Weights of a small self-supervised image encoder.
Data: 97500 training examples, 2.4 epochs.
Rows from block 4, named by matrix and row number. Rows with one number belong to one neuron. Each number is 128 + 24 x the weight over its row's rms, rounded and kept within 0 to 255. All counts start at 0. Numbers have three digits each. After the name is the row's rms in percent of the matrix's.
# gate: MLP gate (model.blocks.4.mlp.gate.weight, 416x160), inputs 40-79
# fc1: MLP up (model.blocks.4.mlp.fc1.weight, 416x160), inputs 40-79
# fc2: MLP down (model.blocks.4.mlp.fc2.weight, 160x416, transposed), outputs 40-79
gate.78 086:130127119124139110125153119155140147105076120114099137159114128106151114145146118132113101136072103074121123120140159117
gate.79 088:130155126117165093149101121163116127105144097137154163126120138153112159107122135126175095112124171136100157099135109174
gate.80 155:114114107133154107110123157127111112121097102120098108130099158134123160111121146149177134114124166137134112136153135121
gate.81 168:152127131101116096124115117124185160136145180102126178081140107094128183132119162149123146147151109173122132117127152099
gate.82 128:112160150158130137142135165180090097160155156114117126098124119099112151087135098183113130156122112146132115121149144133
gate.83 138:120104103098150129106132143101113134117119109164145143109121113117085098108166052110168105156159111123148117122112169165
gate.84 059:137055143121065109148093171136123136106111147129164097121124132108143118110079123159132106151148109147111138132141100085
gate.85 076:108116111152138163115180124133143130098056111120146150111104128161097107060109093123170083157121177127089124118114156142
gate.86 056:125122152149116125112143127130127136190134123104122101130140102128175137133124115093172147129109135154141093137154130151
gate.87 075:117095129119149123125155114134144126139111099092124177125107148142137112115095116117078149166113130167106130063113134175
gate.88 084:124101099156113085089131127135139127122108095108144154132136100154107144120127088108174124136093168097110141101114173116
gate.89 170:090094145139183170148123147074139149123129130109122132119169112121122129092110167119139156142140119093120138147108131122
gate.90 154:131160151095169096109116104117129153139108125101113174123131135112132121141082112116152144148118117114112119148153117150
gate.91 061:131164175155114111097129143168100131105101132066124140129148143070122130116112122154110108143132135078109128116131124153
gate.92 168:094120128149115124136156161087118119096107109113126099159119117170112147068126137093074144175141150125123107088114152111
gate.93 063:144131122125109137143132114134179087106094148105118112116147116163108125176103163119159135104135115135129161121104087132
gate.94 049:121164133124119143127112122141146112162092121089116132143148119157131147131136144139103084130097166122199141131143169114
gate.95 142:134079102143118138121146151115138133098097102171127109130121157139101120157184116125079136145127104100110140141123131158
gate.96 078:127105116142081113192105099124147124120135152121110119142111160176148160130164183111122119156114112120110148151103094103
gate.97 094:104157147164100126122104121137133131136117186183122095105123094098132147078138184127132120158120112145157140137110126128
gate.98 053:118162129119112145102145132109087147128172119113139132079091141112134143140170137119088155144099108128098172105159155165
gate.99 059:150155172112132124116129135111118141180134160133119116136121129128180144111105168181122140126104165158150181157165089168
gate.100 128:123145133128142120127124086123137115099126147130127133160129168164136133146146132115157116149126143130136130134120145109
gate.101 056:162161129077088116109119104126172127107116147114131167156139125096105114119069135150117156143182123127150137132181155152
gate.102 154:143118159158151159123172103111167154119138133100131119139142142163092151125106082098131211133136127118147073107070148105
gate.103 051:129095116158094156148134163116135152129134121097124127146099116140149117148121109081102126119156109133106069099117127120
gate.104 074:110093153141116108167120114104110138205113112165129119113152137136118155083118133115116148111140104151141160142124126117
gate.105 041:133142127127105131171147145125146110146132141143140099066120110137134094086133128101159116138160133151138140139152114151
gate.106 047:150176111147121140126097098086158164131139145120111118131144089144194155131102160122149153124117097141144165137115148126
gate.107 044:103133118096115093085144141128133159125151097168125118123162142087173106184144164123140108116125149153146126111152121120
gate.108 094:158124094105128096133142132128121129164131118087128104169149134117144100174137168138151047124135124102137114130129111116
gate.109 075:120106129092149104131148148119075158131133125105130113112127117135116163157119151129052139117119112141130128156156112171
gate.110 094:123150125143105156144135163127144092117129138143156074098122105075121154134111106117143115104102115116119131126110098120
gate.111 080:121133131157077159148158118156111152125106126112141176166102142122134163104108119178142195103116126130156114094103130121
gate.112 044:118145103148089140099103127127145114133102132138077153119103079107102156100131107130132168166146122092125140143122165148
gate.113 107:117116172149167153100146100133172169172129111158121105168096130113120139097143118109123184170166142107120112132144150143
gate.114 076:122136137145130084113100132137120152126094104130157130132110111057125085142154119146110101079135140116197090130165122109
gate.115 071:137103122162150128143126104121134169089131124157139148166145138141178133130081124113074077133135145151129171109118127155
gate.116 146:129140132099160114124170139119129145137150136139157175155142113128131085146107147141190080128172124133120119125111105142
gate.117 253:120142141126138141149167129118136156112085130104113109123127131083122078130119126102122073148157124098148113173111103145
gate.118 053:120124142099112112110138163113121142139133090135122144136146120161125132158100164110169122146117117120111152131125102115
gate.119 094:141161138135128122118107154130158154135134112134156130106149151146099128089096113142152128115137148138072142124112131135
gate.120 133:153150104156128151140157102116136116106111088117133124113147145139142164123104091131175122153127133102105110135106137110
gate.121 063:115116127135141071120136139121136119161117120120112142134115138112140093119127150129154132172150159135107091082156106075
gate.122 077:140121153094155121123161103132137164136139088150160176105136149164136133119123187113185151119134103088120133146110130098
gate.123 046:093128141127132128160126124138130071098115143112117121090137146150107187133147122108148095108094102122126126148168133135
gate.124 055:139130128105155115116121100099146112196151135149099143072144137172116147107152133144123199172140125138129112117117130108
gate.125 058:138076117149138101134062135137105087133141127129122137131127113073115127075128125132108128125162094126126118109099065108
gate.126 124:150132139122178163125087164102130149137111113106160153111119133131098149139130153114099107170116106125086112135126137124
gate.127 208:109115140152156102108088110132139140112135106098112120155163146119101185165093144156177188121116089124130108131106128125
gate.128 055:100116154162122116129109160111200149121084100144153127163099161160101182089144090162145139103124131119152128126149165088
gate.129 083:155158104119108137119116138118127129141157152144116125123125157128097097168119135118129090156105164140136108088143140068
gate.130 053:128124122125150157143119145135163101122133139099109121127142162123131141149100091121088161139127100193141106165157133111
gate.131 069:114083140130136156152117134126135135140188100114123097163133137116090117115124129122141167105144135157123142153143098132
gate.132 097:089068105131153130116114123122157122135096072098092131118135133118090096111152111127128165113121112119121124113119135102
gate.133 051:124122117111110101146142140133115106131105121129098137098108131137142121131124128090175117161110121126148123112144099111
gate.134 068:131100123138148143124115114120167107144135109131145161126094172118092125153146166150137072145122170176124100149112114159
gate.135 071:145162179143136118142187101133141105121136103137122120134113099109113130143111137100157111093132128108108137118194128078
gate.136 055:136132110137110132138179127109145140088166116113179130094117133128140118140113147131115098130136181099100158119089072151
gate.137 073:122119121165126098144124145163152132100147136137167053150119168134111156121121147116178139115135144111092130119116126151
gate.138 114:140139125171125125107133117112141152141105139140137122075117147195114144115139144137112076083084145160126142097141188151
gate.139 084:135157101109099160131100123099097106099164095141140152085141144120095154121145116172157171108140120126109124106047106188
gate.140 049:130126082128117173128127131131164144144158111136090114095167129138111166126145105097153111089153146091135101145141135116
gate.141 080:150180126125125138104150096175108163108059137101166125119135155117138126129131098185172119192143120135120129124143159138
gate.142 107:135125117136120161135117151162105119127117136109127177106156118148124100120173148141108091125124163157163157143128135161
gate.143 188:130102132099161122123119125139104129157134125120120106172112111144131117158157164139109108160125135160130129133104088173
gate.144 095:105112137069123099117129152129142134171134102163171129158149146150158108115115138143142141115085128128127110130131109164
gate.145 052:140168127119120141125115118136135175111122134155110173139144121137118138163099145147095111096061133107179138141116129124
gate.146 224:136115125127134141144102122116107118110141132129147099097128119175119127056100145175091133105163106193137162147134138144
gate.147 063:137135092124152130122127146159096140096115076106150146087118144136106102103173070110095118085074127135127122148124132117
gate.148 204:102116109123100160142113132102134117088116088137117132140141144193123143148147105133117188139151147100144123160107142135
gate.149 096:116144094111130122130145121103162119105120108146107149092158173090133155153167136108103124133105128118160155169100131142
gate.150 078:117134119130110143144140130136094105108119150126158180149117105140116160121065163121123124148107155145099160140157105161
gate.151 110:172151133120088145113115158142137143163151122143171093117128149063090130081099130124127078100126167113142100110137117116
gate.152 044:117165147129089123146076152138095109119106064128137142118139094109132144142113149172085163080113144125080095139142111097
gate.153 055:125111122144126127135149129114134139123111153145111090145149132160102111152075158141118102159121127144110125123150106082
gate.154 086:125124136123105182126134133145085106153100169127156126138132120112159118109162145101119173133126110133100109134143145150
gate.155 048:155104121114138149138163134148144117065143140130129105142130108110107110138131117130190137142068112128088128130159096153
gate.156 059:124174121115116136121104128119113145124146108080150116131119080170114134121139096124188104131116146139178116093109146117
gate.157 089:111097118109164137124114162142150084109113116162118106132122125119136104130145123100119105169120100140129103160110116207
gate.158 109:116167108102091120088135100106115151134126151133126089140168163061139169100165124152167085144163095113134146119123122101
gate.159 056:114112126137165136153119139117174084137127082089120136141149118132131138165111099139176095146127141131139091143165143119
gate.160 059:123147129133137151138095118104125096128133125119114110104140117154094176139088068114119131116142141123132098110125122122
gate.161 105:142097128121099128128160131153135163159118098136136133124125133150102099147115136114130133131151143104080161140125119130
gate.162 096:123131155143120131113130121126102136138125102149110126164114124117099106095126139105167170169148131113100099115132122075
gate.163 051:138193105152180095131148110136129129111134098131145120159114106085165121102125124092125138102133144157143137138143176076
gate.164 044:077139133101154129105116111166105125113095087113112152149135143127118127122129119129108093120156110132105111108130156159
gate.165 077:124076122150127124145112091104108119115108099106117100141124138105140162106178147127118132103132111157135125124117132188
gate.166 107:119102136125119128106129112165121130165103123123114140099120105086150154110149116098129127090095078100138111136113154169
gate.167 214:151113127118074147098088126143132087149121177086120156124134128089122140117135133124155156115162120105170109127156153082
gate.168 091:094099121142135105098127122155106102125100066144121106125089142107179103094135069131158106135129123107124118154136126112
gate.169 080:113132113087133155139141155132133154146105130169136090121132127088112145094132130164131170123140138175107151164143140169
gate.170 061:121146141097112102115128153114095109130106148145126095145092129118130129140144088118071131078073115142156071120142114092
gate.171 056:107095128118088135136142173104170155141107123140145123143139127132127102103103114151174114196169123090094069103077125080
gate.172 043:119123081123119114126149123132155092136154129143109107116140141101121102121119150171157127158127116123113136167131158155
gate.173 045:141108146151191147157130086123117134155163083113122147138104141136107107083164105170113143149101129114124122087091129159
fc1.78 088:126083157127136181108136119103125094120145135128135115114152124161098166140115135112157181132170123176097171124108123151
fc1.79 091:121134157134093171122150152142102122099132088169148117106111130103107152157153101159151153118133115126109131121128135174
fc1.80 153:097114131127100106121057140157089135173114116132089078127113119128126161091136172155181120123139153114136119131110109092
fc1.81 171:115108112165141180132156149131074114120116078131127069154111129156119070123149108097136132111102146106139137135132114153
fc1.82 133:120137157160143109118134125144112102145124159112108153106130147122115108136132097133101159132094131107116129140121146115
fc1.83 130:138107148143093143185111115137141097130136137095109112165140175100166155165104209149109143122127117128107146130127064114
fc1.84 050:121153137110141162095135122163115148167118141127124149126127107088145140135109176144136063069130130107154125107124127130
fc1.85 094:151105140153111158147150127162135112130110131116146149127119098136102109164147105101148153189109125095103104118126178169
fc1.86 059:122111138099115128093131152105123126091089151135147139135113110119128154104109161173155089110103118135141143131187134091
fc1.87 086:148112141117133126144071136126091132115129163183128090105183109129138111084119128136140106148126105108090131185110055109
fc1.88 082:136157174138159133137119098150143116150137117120097113098137123131159113091146151113123084087123152127113140140113082112
fc1.89 171:137165117144084089114156129141128112103126118159136139159099119123135129165107092145132100109134141160144112108127131111
fc1.90 162:110126154098143086143130145128169143135128144110124147146112122108155128108135139126171057138123085084144166160118131124
fc1.91 064:117167165136085115076130123133078173148123117109103123120112136089124129121061110123112114170112161138117112103132166122
fc1.92 181:116139119154141126136193142108126094123135107087148102159137142133131188137139148103108125155135096117164128119135172081
fc1.93 076:141135110145087126113098151096195128095095132084138126113108126185095108143120138122146140105147125128114134094098111134
fc1.94 049:135134136119118141126140120139088125154073155067084140070154165099128121142151129170139096134102098134152104124153147120
fc1.95 144:133121150131078134131133114143137147115174112097143120111125140140133132098063112135149141105121142153142129122131117079
fc1.96 089:132122134129133146134121095143114111133125117137103141153129140123127149135128184150155099081132142135151159143123143139
fc1.97 103:124149133146096126121085113141121149165122149162125101097123106125111103072140157090121169138097144110126119091091108163
fc1.98 056:119084147139132151136105115118116118128137167142153147128143134152117106133134118128148104162171147145131135100119116152
fc1.99 051:167134103086123161120120140106160096135146141158103124144138101108099165132136087163119100162155134141145121130158112133
fc1.100 139:080126139091113114152184149117099156146146140111108105098120093118154129098130172142113161114119140104170141157092080133
fc1.101 057:107155136117137172106155124154094113156131088110090087081152156143155152133116165116077124116072135120128103146142139154
fc1.102 156:133165113074087109114122132115097105152154140144159133125127129111129114161148196158117131125105142158123118143152109159
fc1.103 058:123136153109098128116138136112133117137114133098138104098089113135141112145153123113149126215123098105120162172115171162
fc1.104 082:114129160144094127163136099082144114163121101144149082125147120106132119113108126080161146126149103158123124148117109128
fc1.105 044:109110169148149121123109156093112141122103148129096167090117166102098118111097082073141138104128149151108153141140143122
fc1.106 048:123094108092133124128119147122188164144097129121128106106130131104159130114149146147184100119124117118107164130128126140
fc1.107 045:103113153132131113117150132118155134099144146086149114146159073160140134095124089135171117127117100153088134153117119110
fc1.108 097:150130094152132077126134099146130111124135080061114105117152135141094144148108134124097079097098134104136137127156163082
fc1.109 066:173155133121128111187161114103135194100081153142154099103128058127146110130096140100112133151130155136150106144133111118
fc1.110 103:119142111115138125139132123123102098127158126124105165108136128112135164161157130122131149090137098060150134162104133146
fc1.111 082:130141116130087152127176142160084135110111070077137149136090133124130124145144118100108136161140108100141130130104080157
fc1.112 041:125114107103148073113122145111067131115139057123136118140136132105102147146141080130120114162148139097102113144108142127
fc1.113 117:126161121124091111119119138140102107150065155158149153110108133096122117094147100120110128120123156154131118138123139152
fc1.114 094:121135145162140134100139106116090110146084076056138143149119145113139110120142119129125132126154128080165050074137149073
fc1.115 061:127067150139122160118153130162131117146114105114115158105085082127137128074140131157181104127144149166108165136128137149
fc1.116 142:150124107092109096143187134148155172133140138150148164148149115160131143171108137120160114137142114119099113112104102123
fc1.117 226:144145136127090130144139149164122119142094103166146141114125113173154133168136159120105125160149099098138142144129114138
fc1.118 056:123103128123173134134111134097096122126142142112103109111125127104109139147134092142133095140130149071157124137116074116
fc1.119 082:137131138112163106153137122109129110161159144145125106137108146113124164152136119129134105128168121090195148141124121143
fc1.120 109:131128141109123121122113154161130116142141141127119139148105128107121136135138103113079175089135093146132116117135102114
fc1.121 064:158140141137128169145156105145121123092127150098152106158126144139129118133141119125089158118112152105153111148118092136
fc1.122 076:113126114118123113142087114111074111102151131138165133100139108110141114150127140168100102138115145166148166138152139170
fc1.123 039:105177118109099150119155137131104117136113174135104109110090109150125123141104101132108167151105109122159123129120102084
fc1.124 055:108137102127119104134108117094114143097145136150164162080157125133135115125118142176080105131126123139154135158098106167
fc1.125 055:111143131161103134176166103119142169134117105152143138171089132164134118148122122129098137125094147157105132126162132120
fc1.126 111:125119128123146186140117164093141164118130080125112112103111145133077128104158135142099141148134114113075149144107139126
fc1.127 214:113112128138167089119076104117158138121148115114122093162160133100095169154105157161189174129129111141142105137092121128
fc1.128 060:170106128120165147145092124131097116103110123097141120139120099109139092145122116144140125136130104118102071078122124149
fc1.129 086:143136142126113088104176132140162155100142157130125100152149145154142123127089162120066127105132112109106114114147102105
fc1.130 053:135138178097138107108097128188117172138113142107127143132086152123133139148119144143156132162069140140097151115115105150
fc1.131 075:126111142130106126119149155118130144152139099132143074142093123085094069154116121117125101166162140126154153148133108135
fc1.132 099:108099125120138175107153101101116140148147096069100103133141150168088091130165076125113167152118147127141147104123151143
fc1.133 051:108153114119178106094146110110135121112148126139130113130115114170148124116096132133162079117114147130136098067132154159
fc1.134 068:144165150133108112111111147136101135140121121175118149095152115119168109143107125137196128142124151099139141137124136102
fc1.135 075:138151131133131122104118124139107105126108096130137114134128174081124098099144140126131099118137147153134114082176136054
fc1.136 053:113092168140149138166142123114121120133103100138114092142116116103135135102169094137161129138145096130165159131156129133
fc1.137 063:141108123123090165105144151125104115104141119113088205150132147125131118177159162126117144128146112077147144150107122158
fc1.138 109:128141139140130113121137120142154112175108192148107078110152092145140122126160143132085054080118145167129136143143121161
fc1.139 077:150111175137124153153148116132113127137099121102138106174123142109131087122144126118114097165138145156110180110155153109
fc1.140 059:112157121088120158128154131160174156132130158114146084132121119126108143144085128098174189133116102122128094153137124089
fc1.141 076:135152155083131150153078136154129146149108173132157079145105136151194132085137147163110137113108129111134082111144140076
fc1.142 112:114174147108129155151147123121094108159153158095116112127148149131116098109103135134096153141160105145194090109119134132
fc1.143 169:127100130162096138131156117122175093092098153139150123143124128085120109121117101116126131121166102086113106121127111077
fc1.144 087:144135110164128154142118100119113106114123168107109136135120176146116132142145098142130105142158136129107131121115115092
fc1.145 045:145175144127113170136138088114106170125113101150128080152141155161118122082115104106109126109135131160129119156130136134
fc1.146 232:125120107117133117125168113147146140119118071142128120101136104169116122109071141161067141134122130124096130145123120139
fc1.147 062:113098111150134140167115141120116161090116160142097106093146135121112111134085150138159157103136153135104143111155120087
fc1.148 208:104131100113126135128140107107185113116121075106126101127147152178131164089118080137154119118120129111110133136078156127
fc1.149 116:123088083109145104084157141105084147133126131145103095153119152155089161129173144110115149121109103101107157150064094154
fc1.150 084:148169097124114121100141103127109138118174162116150156164083173118120151131090089101159072143146144141135163106127152171
fc1.151 125:146141141149117170100107117131136142129146133114139097100139150093113106079104126088113087108116146107123100120155142074
fc1.152 048:130135113169163095114166097135103115112096088140145132137113149155122133111157084104206132153153106109079095108136134108
fc1.153 060:152094108112157117141136099108111120100117134108130142149117117163110096107151110073113153150130156121133107123137134146
fc1.154 096:127161139150128139094136120129130128130112134149137100134127145096118145113134095121151173153157153136122134141144153115
fc1.155 057:142161135133132077147117103125086164066136150114108061151156142160154163139143162094095108100107125137105151145097133129
fc1.156 056:112118139155129127155134165124122146119137113100111093204144140168188141105116101090144170119161134142132108130170088135
fc1.157 100:112116126117131119099151119126126093157120089145125181146127133111159122140140114097081121149126099141157119140113133161
fc1.158 111:136120120123160154092086100153133134167140078117127137101104139171131146124113132074139117129124100079149148110106206143
fc1.159 055:147153127093134137128142127117123161157130165132149123126095161153107095096141113069137124148115120129122138142107117151
fc1.160 060:124130122175125102122119155094147120131141119128146109102116092096127171159121093143179147108146123127130110118119150095
fc1.161 117:134151153163114113149101129112175140086138077107094117141105101182125122116107100144109191099131106125125143128137110070
fc1.162 090:159125148129117149135145111141094123098160125126120122154131126117117113134092125134195181113140097112111127119111153117
fc1.163 051:127133133146139140098129113108161143109178159156149081112137090085166169123123146165161107140156106169145121130141143112
fc1.164 050:124122102141094102121144080138197125133115072116093137138129138073113119153123098172117149096140129170163140121137150126
fc1.165 074:106151111087152115090112179148168129155154152174119159102136101110147126151071118116109111119092138101132120139168141101
fc1.166 109:113127114110131163129137130104150115068134148119137140098129099120097129143123129146154151153157163096110156119110142162
fc1.167 230:106131126122141079164132149111099149095140127129123093150135140148159139096077123135084133126093135188087156150103077171
fc1.168 117:107068099155136173130136121107139141113136148117142128129134159152121147160179141167137125142116104122115161117120128117
fc1.169 083:134112144138130076122127145115118110117142125134127102137111108091143117125102134163148066089147123167142123133144132117
fc1.170 058:132150115133117167159125155139169134098167132143097090141131154154116134115094099143164142109120071113084124119134119125
fc1.171 057:117141126153110123160168140121153158108114102165114113097141139097100100091085122108159152161134127117096130097160182126
fc1.172 044:102106105116120115168126179144127126138131135116115107120108123143170099129194115122093111105101108100091113134118170117
fc1.173 052:136169176120099141108131123099167172101109157150120106111134129139113138124087124102111144097131101071112159161169133094
fc2.78 075:115100131171150136100126158137085109095162143102132145104131150135141054130133086125139118095117157098154100137168151142
fc2.79 085:121125138103099121111105093128119093124093115138149132118143144130111122109180136163117135156115141115083101160182124126
fc2.80 138:141137104120077107120080054157161116146137128112141147147155128107140186104134149111107105146183096154108138090113117111
fc2.81 230:148135104146084119132115134140142116154145103141125091162151080154138125153105092173166122142131114143108186135144126126
fc2.82 124:071135162084124134131097105129108121148096141155113129133137121132137128130105125085146134126130154096066122135122120144
fc2.83 125:137147138116120145127149107117201152136159078123130076120136074117112135119100100162128159140115108132115131110103145107
fc2.84 048:130104136089175131142087107101063113101125145085100121078090126118129123135164099150123194096120134148116122105098105143
fc2.85 077:103100148174144135132111130132177135160070142085118136085133117126144108127138159127128141091146135130131164123126126143
fc2.86 051:150101103139133138138111118151127122155130128125151110128077108082109185128110093136107105127106107143109169088124144110
fc2.87 074:100141141143083124134131064127103095111181091132149102152135099114146121132140078142139116096114101117131120132123147120
fc2.88 070:094144098114150164092139117118166114145131132151111111120159124139101198113122071119105122118125125145131091138137101127
fc2.89 178:127135095107090089147143087131096122152100135136132133124125135142158064116161138098140120098127106102117148155122092145
fc2.90 144:128163117133149138144111121137099112117115141157138124129133100155087162127119160136136155097152130109142129097153112120
fc2.91 055:120171152108086128136114114142141131163140091132118147160104124113154074134108142113178147138154081098130125114095138121
fc2.92 188:100132130116158112166148156126151133132071164122101094152113162184074123179114135128127122136113127103152132149109108099
fc2.93 063:139156134148130141093119084117170142118123128141137084178109121103108122115129161156116174127149113135071145158130111080
fc2.94 052:108171117131116135133115122141199137137124114133132113135102101061141073132124103171118182171159102148132144121131142111
fc2.95 157:098142122133071152100104147144149133146090123113155114139102096132101195119112129186080134123103109156093137095131176135
fc2.96 068:119121130119160123091154124101104101119096131111116140101114157204147087144149158128096126098128176096124125128096106129
fc2.97 104:132135122119105144121087121139116126122197137123113121165139120114122152104133123112100128148153123126126098127150137150
fc2.98 055:104128123129102145137102110123152122128121171121111144129087099135092180095155133136105136121148104123071111144106112135
fc2.99 054:147138116099102145120147142129129106130110126172130128111063068102127122137115132182150136096120095129105108076143137123
fc2.100 119:114160088129111122057154141135144143124115162124149112130118135116080158166123118139130144134192131126137115116145161107
fc2.101 054:152124099168136126132142122135136154156134132111149091100118139132123112141148112175127164134110115095106120117116142122
fc2.102 153:117107174139107095119170122120115146110121120138150134130106150075130069122139113125128141152103132129073152140126149157
fc2.103 049:143139163113090148131133128118107082144137062162152147086129129104137081130125164122089132119115132131135138113100108160
fc2.104 091:124135148172140129140134144140135124118115144121111120119143130187070118118156106178096129135135119101134126120170122127
fc2.105 040:092125133145120135123133113136157119111079139104127152106104129171113150118139130136115133125124123169116109164111125111
fc2.106 043:103156086126137132106166149121117119115123174116121102146110152105108108140135086149108161136153147121085136150102144112
fc2.107 042:125128112138156171102112151121160121192142145101083150113156152123157146134145134147135152119186139147124106150144120130
fc2.108 088:081156072136065116107132125147153148114127098174116148162107120102129143131131128137129147119147103140096148129120174120
fc2.109 060:126122118155135111106128124125126097111106155109126121106145106109130136147117114175151162157090091154156121139128149099
fc2.110 088:123109146151170134106158155135088106150148144138126162122113142099142123155092087104116145086116107152152099090125135099
fc2.111 063:124082102136106143132081151149134110147108122115109128116112099111149145164143138146129121103127115106143129109165140136
fc2.112 044:089171154095139099157097073109123134125123129076113182127125156063122126111158153085120150092148121112090137115098118116
fc2.113 111:107123104090124136158169099123166157179119108155128148088126154084157045170180106107117132107130128126095171122108107143
fc2.114 089:101178090119114119145146117116169130134123088146120140156120125126134093112160139094123151165156093117117112135104148120
fc2.115 060:138143148115133097142129152150086119155191079147115157167092135111088094141113114125076151152132101109117143122125142142
fc2.116 136:109103122128131145167152151095122124105132166089134160115098102140118089147133160131124153091130152086113109123092118126
fc2.117 278:129127143090131142111163132082135126095127102146128130113122157131153088142111096076131162163102145134141105146143156149
fc2.118 052:122128163142121176181117149118138146143150114145135101130173116172145076119147136140111119117118147102158125102145085131
fc2.119 065:129124166159114154134133130076117112127113135125138182100141152108111109134135110069091106115098125126124122146111068140
fc2.120 142:135137124141101128123111180139110177113147143150117089128127107121118151179106121117124157175113114106121148135107173171
fc2.121 061:108105150149165119172131147093112150142105123105116138111124114109109076157131108101175110105083153115159166125139130173
fc2.122 064:129122130125153131146135130107111108145115102142115154126132180148139136136147107106158146126146162116118128134106104125
fc2.123 036:153141103157099146160130140127137126159172119119149141125097101111132103155154109116121143122140115103165113133094123133
fc2.124 050:140082108106151102098124110121081124134121109121122121121108142090154100151103137111165087139136142123142179115136118136
fc2.125 053:107125114174133132125144104103148134144148130151124084153140110097162112100148089151139145142121139144158157144133159084
fc2.126 120:110099127134155136147138158147128126151143135110095143079099104137159104168143150157149148133139130084151139131100124138
fc2.127 234:133145144114126125100096089127101103091136114114136140164115139135127180091132128087109113147116128118099078120100109138
fc2.128 063:121111140143151109159120126129132135124117153107084112132109146166136064113136085166153122125121130081094155144116101143
fc2.129 084:086092160135177146122148132106085120130112168115112172123136154120123096128157137068146121091124175110106106163130104161
fc2.130 052:150154120125127129152135124112103135092142147116135126150117136134115079101131103131106160120127114103070145114087178155
fc2.131 065:122142133136098088133112120132196133159090122118111126136128148103146123083123144180148140131155080150121130162132138106
fc2.132 094:108123128145148161114089142147082152138182153124106101156117114131125100127076114154120128112107111109125157121140124110
fc2.133 051:138186119121118125137142120155127095136122096117162147107113136160135055129142097139123117140179151119126140156129109125
fc2.134 062:103132106146167115130125148128119125138123149123121099128109135139132149140091133169146129117118107131169153110084118080
fc2.135 064:138115130098111146164131112123132116117129110132124157104138159117097118101150105146111092110133128172142157117110075149
fc2.136 049:109105117127161135093151116127094102129141162142100121161095122071136111118083134099140165159123149133089130135118155127
fc2.137 073:088148156114146118114131141108133135123059132120097155138101147113123107132138140102147179140117135118095138162106107132
fc2.138 103:117106101080139121119143128163139160122129196165136087106107106158122126132147120133122114135105135118130123151141150109
fc2.139 074:099135118161143173133099083104157121109125204102126098118134069123090152110175113176093141147108145101077128107110122114
fc2.140 045:157167120128096163130148136136095110118174129170147150126109141112119131139125096094109118123108111106121107137106113150
fc2.141 070:113180163150099140112122123113162126112152105115137105144116119132127097119149087116122136147091086158088075167114117098
fc2.142 100:107132116114088152104164123164159120133131086173147108099128087127122094138136134181106150168132107143164160139128166128
fc2.143 205:145175099112154105132107097099160130115129117099123149183080128078145090145118155130202158150147145118100125131138163105
fc2.144 096:149142158156154123178118111120058145125107127101111137153127179123146117165123092115171145130126144117148171091140112132
fc2.145 042:110064136161151168111107126110081115141139149098094167110104086096137108126076100115148106079134140166151149139151133124
fc2.146 211:162154095164073126130144118113098114089132104139106148135150134093119145088173153132113124148141090129144121121132143128
fc2.147 056:140107134145160147078105115098112119113113120141115116152080135128159156114061145095117131141114119152105129145131164126
fc2.148 237:152139106061083145125098121135126113117152107119150138145092156168143126111125089137074105115154115107130103132136091167
fc2.149 095:089146143137167109132122145157119116155122156118103120099171134134140115131146122126092158146155134095126116136127094146
fc2.150 058:125104116110134139130125151117127093154119171123097132122114083143138161123140101119114130103136166124119157132139089122
fc2.151 139:105107163107136122171131123122128143138122119140137146113145149159146080165153119093110124102112135122111122140108117163
fc2.152 044:142145162107105124131126116129141120137172105134139122119108145107137102138111089101110158131135123108080156127109139154
fc2.153 062:133120111158107134124124112132073139063174104130122094125107117081120158096099091167117128150096102130114116100129171107
fc2.154 069:109110092092133134142169168109136125139136128154096133103117091146115103195130109150110126129106114141173150104098111124
fc2.155 051:091115142164141126142134144113119137126119113149130163120153136124089087139118098126106074101107140127121131110183095157
fc2.156 059:095120119116122120124154131095113124133084169112104167158108139087155103132183138087139134085120157102066130167123133144
fc2.157 069:113147119104185138142173159090122119103106149135090182158104162114098158111147139097105139153155153152127138178109094154
fc2.158 111:143113191122101137143140121158104096104137111173152092149116102151123136168128143155092136124090081083126109111119146107
fc2.159 049:148120150135150118143095149104097146113112124121118133100080116111141118108102110163134147111104119136138157100123154120
fc2.160 054:123122151129128137144160146118123113141136154077111073115110123144163128163185164127129141142114176083152105175094094130
fc2.161 101:173152102119136143091096116135165106169141130111148108142105127080158178126102127169134137122110111138099130117149161111
fc2.162 069:135124155139108171119110124125138115113127146133155084150100104121102116131121134165156135131117126099138156152161140130
fc2.163 052:097139194142119134146117131127112132108117114157112109143100138089118076143111109130106184116122119076131122142123132163
fc2.164 052:132129116124134091121129094115192110128077121126121099123126133153164069138143137162139129096139145137114192168123112103
fc2.165 082:133161118137113139132126139092106130108160146133159139145111115091085190161120144167129182131109103140055124099124173102
fc2.166 098:129103141131167144139152149089067116121150110077112190133096146088111155143123115089164134097101132114113107122123151105
fc2.167 290:135065118133156142114110103136117109139131174120135092103169137100127135141145105134134092090105166102139103122149106130
fc2.168 083:131130138135107127100134135124120145175153091146144115104098101115129096133075143180132164092134078131166168084152135114
fc2.169 079:156119142129138138132106149152177112177167142121135107117101105113102127138123113168134150091128134111169119114152123113
fc2.170 056:130113104127146143112135111158084118105155153130098149135109134087142138131148113169174103124153167119132121115127167115
fc2.171 050:119150112108049146147126110139117095146114093175138136110123101150155176123136115110099116104166106140095124131143081151
fc2.172 039:157132144167129140116125068121137102158162144148133113132146142055136103146139142102126159144116105109121133098117133104
fc2.173 049:136110133129155104151082114119096124112121152091126113111131094088117119139144151146143118141084150109131076099101118083